{"model": "sound classifier", "train_examples": 39062, "win_length": 400, "norm": "rmsnorm", "mlp_ratio": 2.67, "drop_path": 0.1, "optimizer": "adamw", "beta2": 0.95, "eps": 1e-06, "max_grad_norm": 3.0, "cautious_weight_decay": true, "ema_decay": 0.995, "weight_decay": 0.2}
Rows from block 6 of a small sound classifier, named by matrix and row number. Rows with one number belong to one neuron. Each number is 128 + 24 x the weight over its row's rms, rounded and kept within 0 to 255. All counts start at 0.
After each neuron's rows are labels from the 100 clips, of 14848, where the neuron reaches its largest size: "top examples" is what is common among them. Only what is clearly more common there than usual is listed. The data: synthesised imitations of 52 everyday sounds, one a clip.
# u: gMLP up (value half) (model.blocks.6.mixer.u.weight, 256x192), inputs 128-191
# v: gMLP up (gate half) (model.blocks.6.mixer.v.weight, 256x192), inputs 128-191
# out: gMLP down (model.blocks.6.mixer.out.weight, 192x256, transposed), outputs 128-191

u.147 [100 138 102  85 131 127 152 113 138 149  72 114 115 103 155  96 115 112 146 131 151 119 105 131 123 114  94 164 126 117 109 145 110 112 180 166 120 101 148 103 149  89 170 137 151 133 120 139 141 132 118 102 116 159  93 126 127 141 129 158 133 111 137 175]
v.147 [173 123 121 131 137  78 145  79 150 156 115 167 112 158 154 130 146  82  85 141 123 140 108 100 155  97  98 125 119 126 121 129 121  95 126 158 147 149 105 122 157 134 149 134 117 150 136 148 134  85 148 148 132 161 134 118 100 121 120 121 128 150 114 180]
out.147 [134 102 153 146 133 128 134 169 153 132 110 139 143 148 101  78 107  74  94 139  93 137 151 160 116 133 153 147 135 124 138 105 153 134 144 127 124 178 102  85 127 118 141  78 120 135 131 161 142 106 157 131 157  88 125 114 131 138 124  76 144 109 116  99]
top examples: laser zap; clipping; text has "clipped"

u.39 [165 127  82 108 151 139 142 162 135 186 141 116 128 123 127 117 130  53 123 113 116 121  80 132 139 133 115 105 107 113 168 119 116 125 139 144 118 111 102 170 152 158 150 116 148 139 100 126 117 160 146 136 114 130 160 140 160 120 117 151 122 192 120 112]
v.39 [123 126 107 153 169 151 164 136 107 152 133 114 122 125 152 121 155 142 130 104 101 169 112 121 122  98 170  91 162 137 151 132 143 137 127 123 140 144 123 111 120 121 124 152 118 120  95  88  99 137 145 157 124  87 127 142 143 107 121 115 175 129 126 118]
out.39 [126 111 114 127  99 168 130 137 125 102 154 157 126 167 131 145  98 153 141 144 148 120 164 148 165 112 125 103 133 148 136 107 122 132 100  92  80 125 113 138 164 141 148  80 142 111 140 133 136 104 111 131 118 143 118 118 115 108 149 158 151 126 138 159]
top examples: music; drum roll

u.169 [ 95  86 168 107 109 108 121 111 176 140  92 120 118 155 139 112 101 138 149 123 114 108 187 111 174 128 138 101 132 132 113 102 128  98 117 135  77 100 106 116 114 123 140  57 179 107 127 123 133 116  93 119 141 143 116 125 143 109  90 147 101 117  92 106]
v.169 [152 132 113 128 102 124 157 149 179 106 135  95  80 126 199 153 122 123 121 136 173 107  84 147 118 118 140 114 122 152 128 121 134 122 150 174 119 142 142 145 116 108  75 114 159 125 115 132 132 156  72 110 138 124 132 143 183 132  91 128 112 161 105  92]
out.169 [114 114 123 151 141 144 118 157 116 141 130 148 140 121 148 152 141 147 104 129 123  82 131 107 145 131 129 123 103  85 147  72 111 121 145 164 167 115 128 134 146 121 105 200 119 137 175 114 138 142  97 168 109 112 124 110 160 109 114 150 134 138 103 137]
top examples: mooing; animals

u.53 [179 145 129 137 109  76 126 140 115  67 159 145  80 121 139 170 112 124 133  91 124 152 103  71 123 143 126 138  74 111 130 131 146 135 137  99 134 145 134 134 107 127  86 137 124  94 139 114 107 162 104 136 164  93 139 141 105 177 145 101  89 110 125 148]
v.53 [128  92 144 161 140  92 115 135  70 155 110 129 139 139 165  74 134 116  95 140 115 138 141 167  83 131 146 125  81 160 107  74 139 104 135 144  63 146 163 163 137 157 143 158 170 122 109  92 117 146 117 129 124 125 129 130 124 121 126 135  89 140 181 138]
out.53 [143 112 117 154  88 111 147 152  97 119 144 126 181 160 158 133 173 120 122 110 132 105 100 124  98  88 139 136 127 128 162 126 132 127 120 161 167 117 142 111  88 115 102 111 161 123 182 154 197 128  83 157 127 135 120 127 125 142 150  97 151 102  45 114]
top examples: people; applause

u.83 [144 146 137  64 110 152 119 108 100 126 101 108 160 148  96 115 101  87 132 138 121 133 126 124 125 127 126 149 130 192  91  93 165  85  95  89 143 124 105 137 119 122 148 127 124 133 130 145 173  76 114 143 114 142 168 128 160 139 142 184 104 162 103 105]
v.83 [ 97 136 147 118 162 120 122 137 104 117 142  92 163 156 111 113  83 124  93 166 129 140  67 144 124 144 120 106 142 102 110 118  99 150 106  85 148 107 116 122 143 169 108 139 126 103 181 117 129 115 123 139 152 164 168  95 110 121 169 124 138 136 107 100]
out.83 [128 176 116 154 157 112 124 126  82 190 103 140 141 132 150 130 159 114 100 131 120 101 107 108 100 129  86 174  89 119 158 132 139 134 128 125  86 125 130 121  70 138  96 159  99 166  79 153 147  80 131 155 121 129 129 149 159 109 135 150  75 137  99 109]
top examples: machines and effects; spray hiss

u.20 [131 101 117 121 160 121 139 113 135 144 144 156 109 124  98 162 141 116 140 124 139  86 138 138 140 163  93 125 159 130 143 130 114 104 118  84 194 111 144 128  86 103 134 141 139 131  93 156 142 158 100 126 139 193 131  78 143 166  98 153 103 124 121 119]
v.20 [154 103  96 132 114 138 103 148 156 129 122 144 124 157 142 125 139 108 121 134 136 161 140 169 157 129 133 145 176 111 116 141 151 111 173 153 140 112 208 149 134 145 131  86 160  87  92  90 121 177 125 129  96 127  53 125 130 127  99  67 188 127 107 105]
out.20 [103 108 109 105 132 145 154 140 109  81 133 141 103 123 114 133 140 143 124 106 104 128 132 111 153 132 137 125 208 110 151 134 150 161  73 170 109 137  88 128 104 125 131 144 124 164 131 129 131 135 118 175 111 153 174  97  95 144 135 114 143  65 145 122]
top examples: household; creak

u.247 [114  98 131 130 123 115 156 157 123 139 109 130 121 138 121  96 211 124 129 124 140 140 113 120 127 128 145 168 123 149 182 108 151 118 113 139 156 138 107 121  97 144 116 124 182 128 127 140  84  91  89 146 144 108 111 124 146 110 180 120 107 145 171 101]
v.247 [174 142 146  99 139  95 114 163 145 104 123 169 130 129 113 130 147 170 127 184 163 160 136 100 133  84 141 141  97 122 162 162 152 152 108 135 122 159 147 137 138 111 119 139  98 133 144  96 114 112 134  94 145 138  98 131 153 135  91 121 134  81 151 129]
out.247 [148 156 125 133 128 111 124 168 103 162 103 160 136 105 138 127 149 149 132 169 153  93 138 112  69  86 135 163 125 156 126 166 133 102 161 188 115 100 171 171 119  90 141 146 124 100 139 123 160 158  87 104 132 137 133 122 121 115 121 115 183 207 140 148]
top examples: household; doorbell; creak

u.141 [124  98 129 122 121 130 103  95 114 101 128 111 121 122 127 113 176 135  86 150 154 124 101 121 100 120 123 153 126 146 124 129 164  97 117 108 129 147 135 139 104 111 141 148 103 132 152  98  87 155 154 108 131 162  99 124 130 118 112 148 157 157 141 121]
v.141 [147  96  98 140 145 115 113 147 106 137 110 143 127 127 119 156 114 100 114 109 124 112  88 145 108 103 133 117 110  99 156 101 143 119 134 126 119 101 135 115 133 177 173  94 128 142 126 142 115 154  99 164 173 127 140  86 138 107 149 110 122 146 115 113]
out.141 [134 108 101 164 105 122  84 105 149 127 142 101 118 114 117 156 112 115 112 138 101 185 165 149 141 122 138 152 132 132 129 125 168 111 127 146  91 114 105 124 123 128 134 103 138 123 139 158 139 122 133 151 179 139 163 137 163 124 136  80 123 112  91  95]
top examples: household; coin spinning

u.67 [ 92 108 128 107 121 120 133 120 140 111 133 119 179 130 118 196 131 103 111 147 168 164 109 105 147 143  83 120 135 133 128 118 121 101 150  99 123 131 114 110 126 118 149 112 135 135 161 130 159  88  80 140 127 118 140 119 137 126  95 152 120 186 138 170]
v.67 [174 125 101 125 137 126 150 125  94 124 152 105 138 144 149 136 139 121 131 134 182 126 136  91 131 110 114 143 171  91 123  94 153 124 170 107 134 128 127 114 123  81 118  82 125 142 121 103 149 102  91 129 138 178 115 116 155 152 131 149 119 120  75 127]
out.67 [164 231  57 126 157 146 154 132 133 119 144 117 116 158 128 159 153 137  65 103 116 104 181 173 120 139 165 119 139 134 135 134 112 152 107 114 136 119 167 144 141 133 165 157 140 103  68  89 131 102 117 110 141 162 120 173 144 146 106 138 105 148 121 114]
top examples: zipper; household

u.3 [166 116 149 118 119 172 128 151 141 182 137  95 119 143 103 146 127 136 107 138 130 173 139 125 145 147 152 108 138  68 111 139 147  86  98 111 169 120 125 125 122 100 126 126 137 115  89 160 156 109 117 109 148 101 132 143 151 115 131 130 102 138 124 117]
v.3 [168 153 155 161 159 124 108 157  84 135 110 117 144 129 142  92  91 137 127 122 113 149 129 113 120  87 128 131 131 133 157 112 119 161 127 120 121 104 129 136 164 131 145 116 118 123 122 143 107 143 173  97 127 127 137  87 167 134 114 128 125 123 134 105]
out.3 [141 137 141 116 148 112 139 163 129 158  89 124 110 113  96  99  86 135 129 136  91 123 152 146 132 134 132 135 147 137 116 112 160 127 118 103 136  96 109 134 122 131  86 105 151 148 142 112 142 139 174 134 118 108 146 113 150  91 131  77 118 119 158 153]
top examples: applause; people

u.211 [104 128 159 122  65 132 101 164 119 123 134 139 105 148 138 125 104 162 108 148 108 102 152 137 158 135 157 104 153 120 170  98 171 159  86 124 101 150 147 122 142 176 101 116 122 141 159 135 181 118 142 100 148 111 107  79 116  75 144 133 103 126 151 109]
v.211 [132 143  82 102 123 120 134 113 175 152 144 142 126 155 101 120 161 122 166 109 153 136 108 132 141  89 163 146 150 137 181  94  85 127 153 155 111 135 163 126 148 125 145 106 145 104 119 128 134 135  41  97 144  77 178 120 141 141 134  95 151 117 165  92]
out.211 [ 99 128 142 124 107 100 127 140 101 151 132 164 104 102 120 123 135 129  84 143 111 109 143  90 114 113 146 137 160 126 176 144 129 126 103 150 158 107 104 164 117 172 152 107 100 135 136  91  91 148 106 169 145 110 133 134 126 109  79 147 174 121 129 153]
top examples: nature; thunder; white noise

u.226 [157 112  95 130 155 119 137  79 109 152 156  87 112 110 135 169 115 157 115 127 115 122 138 144 114 170 122 128  76 111 105 112 192 156 159  91 158 155 141  70 162 134 141 116  72 184 156 125 127 151 140 138 135 137 119 100 113 126 106  84 150 141 112 139]
v.226 [129 120  98 119 154 117 142 137 109 141 149  86 100  93 113 127  98 197 168 145 144 187 120 141 117 100 120 123 123 117 140 129 138  92 128 109 125 131 132 125 149 126 136 185  98 119 148 135  98 106 147 122 102 102 127 121 165 124 114 161 107 115  86 119]
out.226 [145 125 121 123 100 121 165 123 123 122 180 120 118 139  91 135 139 111 131  98 168 118 116 159 128 151 112 100 102 170 165  94 110 129 154 127 142 106 130 141 114 123 101 152 130 145  92 139 203 149 168 129 138 137 152 172 155  79  78 101 146 141 149 106]
top examples: music; drum roll

u.192 [129 116 156 134 149 132 140 178  99 156 134 130 170 123 117 149 150 123 105 138 137 153 146 119 154 112 150 103 140 142 105  99 167 142 110 142 114 120 150 110  97 153 116 137 130  97 172  91 124 120 124 109 195 140  74 112  85 151 151 123 163 120 111 103]
v.192 [112 130 137 133 150 117 121 107 108 145 136 153 102 109  92 163 138 159  93 164 102 166  90 117 160 134 146 108 103  79 136 115  76  99  95 102  90  85 110 137 113 106 108 143 111 114 134 120 115 136 134 147 126 108 151 122 132 111 123 152 100 115  58 137]
out.192 [128 163 153 177 139 102 139  84  97 131 120 123 123 123 148  98 179 121  97 100 102  96  75 103 131 143  99 109 122 132 135 124  86 135 134 101 136 142 128 120 128 129 100 125 110 171 110 145 157 134 124 127  99 125 163 168 131 119 113 141 139  95 127 119]
top examples: machines and effects; explosion; door slam

u.105 [120 100 149 111 137  69 129 129 161 162 135 119 129 122 126 123 127 123 159 151 139 175  97 135 145 154  92 186 136 149 103 152 194 102 169  72 133 125 121 128  81 146 125 140 147 170 121 117  95 115 109 113 166 140 122 213 133 127 108 129 111 143 130  83]
v.105 [141 143 107 129 116 126 123 144 126 165 101  97 176 130 152 120 135  94 161 117 120 106 124  86 137 135 130 132 165 166 152 187 137 127 159 143 133 154 120 206 102 154  95 112 160 127 150 160 167  61 101 127 121 147 121  90 131 134 103 145 104 170 129 129]
out.105 [131 123 103 167 122 147 142 155 134 177 107 101 184 141 126 124 124 168 140  84 155 111 127 122 164 154 130 150 120 137  95 160 128 137 124 146 115 125  77 143 135 132 155 165 125 106 104 117  70 116 133 117 157 155 128 133 122 119 109 102 148 146 104 146]
top examples: nature; rain

u.56 [139 137 138 121 180 115 107 110 147 104 145  85 147 107 115 142  88 131 153  94 161 105 126 123 141 140 103 142 100 114 107 126 134  85 101 116 121 149 122 123 123 132 150 157 176 125 159 110 149  89 109 113 161 148 134 105 104 140 132 135 122 118 140  85]
v.56 [111 124 127 136 176 148 116 129 153 150 162 120 188 117 137 135 114 120 136 119 150 106 109 117  71 170 141 176 150  91 134 155 140 113 136 140  67 148  99 166 129 145 123  97 127 124 106 155 124 144 114 130 112 133 163 132 125 147 147 118 116 180 116 130]
out.56 [164 112 111 116 176 153 124 163 127 137 160 151 185 103 137 129 153 113 145 147 133 149  98 141 131 107 191 111 102 155 137 156 130 143 114 150  94 148 120 137 137 140 115 166 122 121 124 116 115 157 134 130 129 168 141 120 133 125 168 112 140 125 132 144]
top examples: spray hiss; music

u.142 [142 118 110 117 134 187 107 166  80  86 125 147 144 134 178 145 129  99 100 144 160 103  94 140 157 128  94 150  76 150  83 105 130 136 144 136 151 129 127 141  87 151  74 151 143 164 137 144 181 126  85  81 118 107 147 104 135 143 129 152 115 140 122 103]
v.142 [120 114 143 109 136 107  70 106 119 155 125 138 152 127 166 121 104 113 111 112 109 133 126 173 110 110 111 105  92 134 134 137 168 143 155 117 116 129 116 101 173 152 117 122 150 110 148 133 131 130 109 126 123 131 115 121 161 133 104 104  53 124 162 102]
out.142 [150 128 104 140 170 129 116  48 149  92 129 133 128 174 141 127  85  97 100 161 135 119 114 112 135 123 146 161 121 160 134 106 112 113 142 208  87 139 101 134 149 155 163 129 102 101 129 112 137  86 144  78 114 113 166 159  94  80 146 127 183 122 120 190]
top examples: signals; whistle

u.22 [132 165 133 169 123 114 136 109 153 103 161 149 130 119 139  76 105 133 176 146 101 110 127 169 114 149 136 118 133 145 167 102 106 111 113 118 136 105 134 146 120 113 114 111 102 112 175 160 148 126  89 162 140 140 108 170 145 137 119 140 145 135 161 164]
v.22 [148 130 168 121 151 137 117 161 145 167 123 128  70 181 105 158 121  94 136 130 146 141 147 107 131 115 144 167 139 141 131 140 135 161 129 117 141 136 126 165 123 167  99 128  64 104 122  85  75 124 127 135 154 150 120 124 151 104 126  96 124 168 150  87]
out.22 [ 65 141 123 167 112 146 153 125 109 167 142 162  92 164 148 158 120 116 184 129 167 128 122 107 171 114 110 138 124 122 123 105  82 131 144 193 111 134  79 153 128 150 117 160 141 119 121 158 108 103 154 103  84 169 128 114 141 121 131  96 130 118 136 117]
top examples: household; typing; clock ticking

u.65 [102 135  85 122 132  65 117 199 192 129 112 116 148 136  79 129 122 122 104 126 140 111 100 124 154  99 143 137 136  72 144 126 119 121 116 153 135 125 115  96 134 158 116  90 121 104 107 112 115 104 186 161 104 100 132 148 159 109 115  78 119  93 112 130]
v.65 [147 137 148 121 115 105 132 125 148 153 102 125 127 121  95 117 145 110  88 102 130 149 132 167 170 155 153 173 164 127 140 123 152 154 166 115 139 116 119  97 143 103 104 146 168 134 115 116 104 103 150 139 120 116 144 118 146 131  96 116 130 141 123 127]
out.65 [118 163 127 128 124 138 131  94 109  91 163 122 103 117  75 139 120 141 129  82 129 124  91 116 138 105 135 130 100 167 143 135 131 167 104 133 139 137 119 139 128 156 118  99 146 134  98 114  88 127 148 130 137  89 138  88  74 131 123 119 138 149 145  93]
top examples: animals; rain; howling

u.201 [146 124 133 137 148 128 110 116 140 131 131 147 166  94 128 148 138 101 127 137 112 114 161 134 111 126 113 164 125 110 127 128 176 130 114 109 148 117 139 154  84 170 111 129 117 113 112 138 106 126 111 140 126 118 156 120  88 144  85  88 108 120 149 140]
v.201 [119 131 108 104 155 136 115 156 139 114  93 161 103 158 144 193  91  91  93 123 185 149 109  86 124 172 127 100  99 127 137 142 160  98 142 136  99 163 111 109  92 124 116 112 132 154 124  89 155 153 155 167 118 154 122 118 152 141 131 113 103 143 122 159]
out.201 [140 140 128  87 117 135  91 122 160 114 138 127 182 121  46 100  87 155 145 124 151 128 147 167 126 118  98 117 127 167 100 152  98 125 111 122 109 151 108 126 152  99 115 130 129 104 154 115 137  95 145 119  94 109 123 129 138 121 116 123 154 140 124 114]
top examples: white noise

u.81 [146  90 119 102 158 155 100 156 130 108 129 105 127  73  91 117 133 125 116  85 106 146 124 128 159 106  99 120 116 129  88 110 136 119 121 126 137 136 134 121 127 106 143 132 126  93 106  88  86  92 130 109 147  97 102 165 132 175 174 110 139 141 144 117]
v.81 [103 149 157 122 131  98  80 112 123 122  89 137 161 175 121 115 130 120 102 132 133 140 143 116 143 131 147 145 165 179 152 131 145 115 126 160 156 128 159 101 162 154 158 114 140 125 135 120 153  91 142 139  78 163 107 167 148 121 124 131 127 173 138 150]
out.81 [115 112 123 164 157 139 118 123  98 150 123 171 148 110 130  82  95 141 108  95 108 171 154 136 134  72 103 119 111 156 156 108 122 117  87 147 150 128 134 110 136 133 116 121 109 134 160 143 107 126 122 123 165 131  76 183 129 105  91 116 150 138 114 134]
top examples: laughter; melody; thunder

u.234 [111 137 147 147 135 108 164 127 142 107 128 143 137 117 140 118 121 125 124 115 140 127 129 117 126 146 118 114 111  94 143  83 165  96  92 140 141 118 156 125 136 121  85 114 131 181 107 148 134 132 104 182 135 114 106 164 104  82 169 111 112 132 120 142]
v.234 [174  78 127 103 133  91  84 137 113 136 134 132 135 142 128  96 130 109 120 160 127 120 133 127 168 139  80 130  74 131 165 147 128 135 132 144  69 162 105 169 125  98 127 164 106 149 196 114 131 137 145 144  98 119 130  95 162 133 123  93 117  97 135 143]
out.234 [175 133 115 104 125 123  94 155 115 106  99 125 149 126 109 204  88 177 117 118 125 126 134 127 124 112 149 130 150 136 117 154 136 121  86 119 157 131 126 172 140  92 149  80 156  98 113 137 132 129 128 115 115 114 105 122  85 134 140 128 169 128 125 144]
top examples: animals; fly buzzing

u.206 [127 138  96 140 115 148 152 111 134 119 128 151 133 150 130 166 147  95  91 130 154 106 207 108 101 182 135 119 113 114 123 132 144  82 154 116 181 132 145 141  80 122 149  93 133 105 116 117 134 119 125 144  89 121 135 134 126 138 145 153 107 187 139  92]
v.206 [110 140  98 153 170 117 145 129  91  83 176 144 137 134 129 137  95 175 139 100 143  99 154 139 136 112 116 113 103  62 114 155 137  93 154  74 125 100 151 120 115 116 115 110 104 156 126 117 117 133 106 100 115 125 148 149 134 116 111  83 138 136 118 160]
out.206 [153 133 111 162 108 153 124 117 121 121 161 101 138 138 116 158 137 130 138 142 162 112 114 142 120 130 144 127 133 147 103 142 137 160 122 104 157 176 135 122 139  96 112  99 121 101 175 124  99 141  97 130 157 160  82 118 151 158 112 148 122 110 158 120]
top examples: household; zipper

u.76 [107 167 127 115 124 144 132 187 161 133  76 109 115 118  98 101 113 120 105 148 131 142 148 101  98 150  96  96  91 148 112 109 133 146 124 113 132 137 119 134 128 136 108 112 127 111 162 130  96 155 157 126  92 119 133 118 181  99 155 117 157 108 124 147]
v.76 [104 110 139 142  92 134 143 114 155 135 167 128 168 182 132 198 112 157 131 177 162 120 108 127  90 111 115 119 144 111 180 199 138 116 157 112 119 136 140 146 156 145 157 150 146 140 141  69 126 122  77 113 112 120 136 120 144  87 142  96 135 138 108 143]
out.76 [173 122 127 150 107 119 127 129 138 128 127 134 126 178 144 115 164 133 147  94 162 131 107 105  76 132 124 123 125 161  92 131 137  79 100 141  95 132 109  96 125 119 143 123 114 151 120 146 143 138 153 141 134 108 190 138 109  95 131 129 121 135 152 130]
top examples: signals

u.221 [111 137 136 137 122 115 165 163 126  81 128  91 123 140 142 125 139 122 142 139 147 175  91 133 147 171 144 117 141 101 142 131 138  85  67 122 177 103 107 101 156 133 132 110 125 133 113  92 104 141 127 116 175 132 108 162 108 150 104 125 113 103 147 121]
v.221 [142 143 148 136 118 117 143 125 149 108 115 144 110 113 120 122  88 152 130 138 152  74 122  99 148 135 112  85 102 131 141 148 133 166 162  95 122 121 172 158 174 152 133 130  95 147 136 132 109 153 159 124  93 110 105 138 148 163 116 123 118 127 146 104]
out.221 [106 123 158 120 130 103 164 116 112 118 123 106 165 123 121 131 133 164 103 138  98  80 119 153 122 118  74 136 109 145 151 120 125 141 107 132 119  88 164 127 125 118 111  78 122 113 143 137 128  89 190 125 132 124  95 119 134 143 138 135 140 140 176 164]
top examples: music; melody

u.140 [130 107 136 115 178 132 110 169 124 145 154 129  91 142 117 155 114 147 133 106 144 134 119 128 139 141 135 130 127 110 166 130 150 102 119  71 105 128 161 107 140 131 171 121 167 114 123  73 127 108 139 184 140 114 166 129 110  80 113 137 168 123 145 134]
v.140 [137 103 118 133 132  92 111 147 149  97 161 136  78 129 174 124 108 130 141 119 125 194  83 134 152 143 138 112 103 130 123 137 125 101 145 122 128 132 123 116 190 142  85 183 135 153 116 124 126 133  91 153 147  98 140 131 178 110 173  99 106 121  81 125]
out.140 [127 107 130 159 143  68  83 139 103 115 118 133 108 110 124 150 158 118 151 175 178 159 124 141 213  76 148 122 105 119 146 144 114 113 117 155 120 143 112 129 136 141 106 149 101 131 123 134 134 126 142 156 146 120 195  85 137 110  93 127 157 159 118  89]
top examples: people; rumble; pink noise

u.237 [160 104  90 132 157 123 143 147 125 104 122 102 169 132 132 150 139 152 112 105 114 129 123  86 132 146 168 125 132 119 110 169 140 118 143 137 160 138 128 128 105 107 100 103 126 133 125 108 117 115 200 135 166 114 126  97 133 116 112 126 133 125 141 158]
v.237 [115 128 108 158 123 108 142 110 167 145 180 145 181 108 118 122 113 149  84 128  92 121  98 118 130 103 121 164 142  84 129 132 136 133 133 134 133 144 141 112  93 128 110 130 123 132 101 134 149 140 170 133 154 173 114 135 148 140 135  82 128 119 157 184]
out.237 [154 113 134 114 119 129  97 150 126 127 132 119 155 121 130 102 186 144 176 165 129 123  96 172 107 109 127 102 125  83 165 133 143  94 107 114 198 146 109 153 120 128 114 130 182 165 110 136 122  88 118 146 123 147  98 113 143 154 149  78 128 142 132 120]
top examples: music; drum roll

u.4 [121 109  66 110 173 149  90 115 120 181  93 140 165 149 114 151  95 135 179 137  94 130 136 126  97 129 136 205 137 148 141  97  94 109 112 137  61 103 135 153 182 113 101 131 121 113 167 104 127 114 107 148 129 130 131 139  76  89 148 133 145 168 173  96]
v.4 [103 133 123 109 106 136 126 167 129 163 112 159 163  96 179 181 119 112 135 105 128 120 152 126 132 130 153 146 128 131 180 132 192 125 116 131 132 150 107 113 110 136  91 157 139 149 149 121 102 138 131 109 144  83 160 119 133 152 147 143 127 156  94  91]
out.4 [143  67 113 166  78 155 139 140  82 140 161 116  87 142 163 146 139 119 131 142 107 105  95 129 108 110 118 159 130 107 133  96 137 147 144 109  88 119 155 108 123 155  96 146 112 123 111 159  79 102 138  86 136 136 174 113 142 120 120 115 165 130 111 154]
top examples: nature; signals; waves

u.177 [152 108 120 143 132  98 135 144 137  90 167 110 152 152 161  95 128 104 106  83 134 123 128 133 105 141 162 145 136 119 120 123 118 182 153 118 154 143 165 133 155 139 128 101 150 125  76 131 145 139  98 127 114 157 115 125  96 121 116 112  95 133 103 119]
v.177 [142 105 153 111 171 160 148 106 145 134 111  94 118 125 139  84 152 156 141 171 168  59 117 132 148 128 146 135 126 118 130  99 167 118 132 150 113 158 124 133 157 148 113 115 164 107 136 121  76 111 148 116 148  94 138 144 131 163 145 127  65 135 135 123]
out.177 [144  85 172  96  82 165 123 159  88 113 173  49 106 126  96 139 130 127 140 105 138 143 116 107 157 137 146 131 149  98 174 122  88 150 161 115  95 112 124 187 140 130 132 134 168 116 110 134 117 110 128 140 181 118 152 129 139 143 151 127 152 149 106 125]
top examples: white noise

u.249 [128 146 137 126 148 113 143 175 111 131  93 146 175 107 141  89 130 126 121 104 143 133 128 117 100 119 101 154 133 140 122 118 109 137 163 115 138 141  98  81 108 104 134 139  91 116 115  95 115 124 129 131 126 131 132 149 143 142 110 138 101 118 120 139]
v.249 [121 131 137 142 143 114 113 169 125 133  95 127 145 141 126 135  90 134 159 126 148 144 147 142 132 179 125 140 110 128  97 105 125 175 127  81 145  96 137 132 115 152 124 147 105 128  78 126 140 140  89  89  75 151  93 126 137 154  89 155 132  95  89 177]
out.249 [117 166  72 106 112 101 148 143 118  97 130  72 148 120 126 163 148  71  83 101 118 149 132 152 128 183 118 122 138 189 140 154 109 111  99 120 130 128 119 166 140 136 183 166 113 145 150 101 136 121 129 128 128 121 112 133 162  94 147 119 119 155 128 132]
top examples: machines and effects; helicopter; engine

u.0 [151 174 165 127  88 119  96 114 141 109 116  98 114 132 142 118 135 109 122 134 170 127  94 105 112 157 136 111 122  66 139 116 143  97 126 120 125 100  99 122 131 133 147 118 159  90 118 126 122 109 129 103 137  88 131 159 138 143 119 119 109 159 123 124]
v.0 [103 133 178  87 140  91 133 136 136 194 118 143 152 135 123 119 116 107 153 153 141 127 135 130 114 105 107 118 145 158 142 196 104 117 133 140 145 146 170 124 113 153 101 125 117 145 156 167 126 154 119 142 100 145 150 138 109 137  77  99 124 151 131  76]
out.0 [105 110 114 166 113 140 108  88 132 134 187 151 133 158 209  92 133  98 107 138  84 131 133 131 176  84 109 129 120 174 101 146 101 123 121 118 149 137 116 124 151 111 141 127 143 108 156 119 121 124 110 155 100 101 133 131 148 151 124  95 113 133 140 172]
top examples: phone ringing; laughter

u.158 [123  88 144  94 128 126 101 141 167 145  99 106 107 114 152 105 165 154 132 120 117 149 122 141 109  99 101 106 130 111 116 163 116 103 157 111 143  98 151 127 136 137 108 160 124 134 144 128 115 147 101 143 131 156 143 124  90  90 122 105 127 114 129 139]
v.158 [120 124 177 106 132 135 155 124 176 123 153  94 130  97 101 152 124  82 144  73 121 100  92 133 135 130 117 119 147 125 110 103 169 131 135 146 133 147 144 131 138 123 142 128 121 158 129 125 133 125 155 156 129  99 109 127 186 124 112 128 166 190 147 165]
out.158 [102 124  95 146 101 154 132 129 104 141 159  65 114 137 102 165 122 112 145 178 102 154 128 142 145 115 128  97  81 136 170 100 104 102 166 156  97 138 111 113  86 118 123 147 159 176 123  91 156 132 160 118 115 111 110 120 113 130 157 158 137 156 147 145]
top examples: vacuum cleaner; waves

u.203 [156 131 125 139 148 129 127 129 148 113 130  90 133  92 132 138 140 127 104 107 150 138 113 104 141  96 130 151 172 162  87 119 122 151 164 139 114 134 106  97 117 125 143 145 154 148 152  86  70 168 133 138 155 122 140  97 124 122 143 100 176 133  95 121]
v.203 [ 99 124 177  94 121  93 100 170 132 140 130 138 113  97 145 111 123  81  84 120 117 154 140 138  86 101 160 140  81 118 132 184 108 117 132 119 100 161 159 168 176 122 151 177 125 118 168 156 152 166 107 134  83 134  98 106 136 111 138 121 149 100 133 119]
out.203 [198 139  90 153 115  84 120 114 119 129 136 103 113 145 145  92 129  96 123 126 128 143  94  89 138 118 166 133  89 121 114 118 104 134 134 158 165 130 163 116  88 132 140 150 142 154  91 136 152 135  90 132 139  95 107 129 142 135 186 110  79 112  73  66]
top examples: vacuum cleaner; electric buzz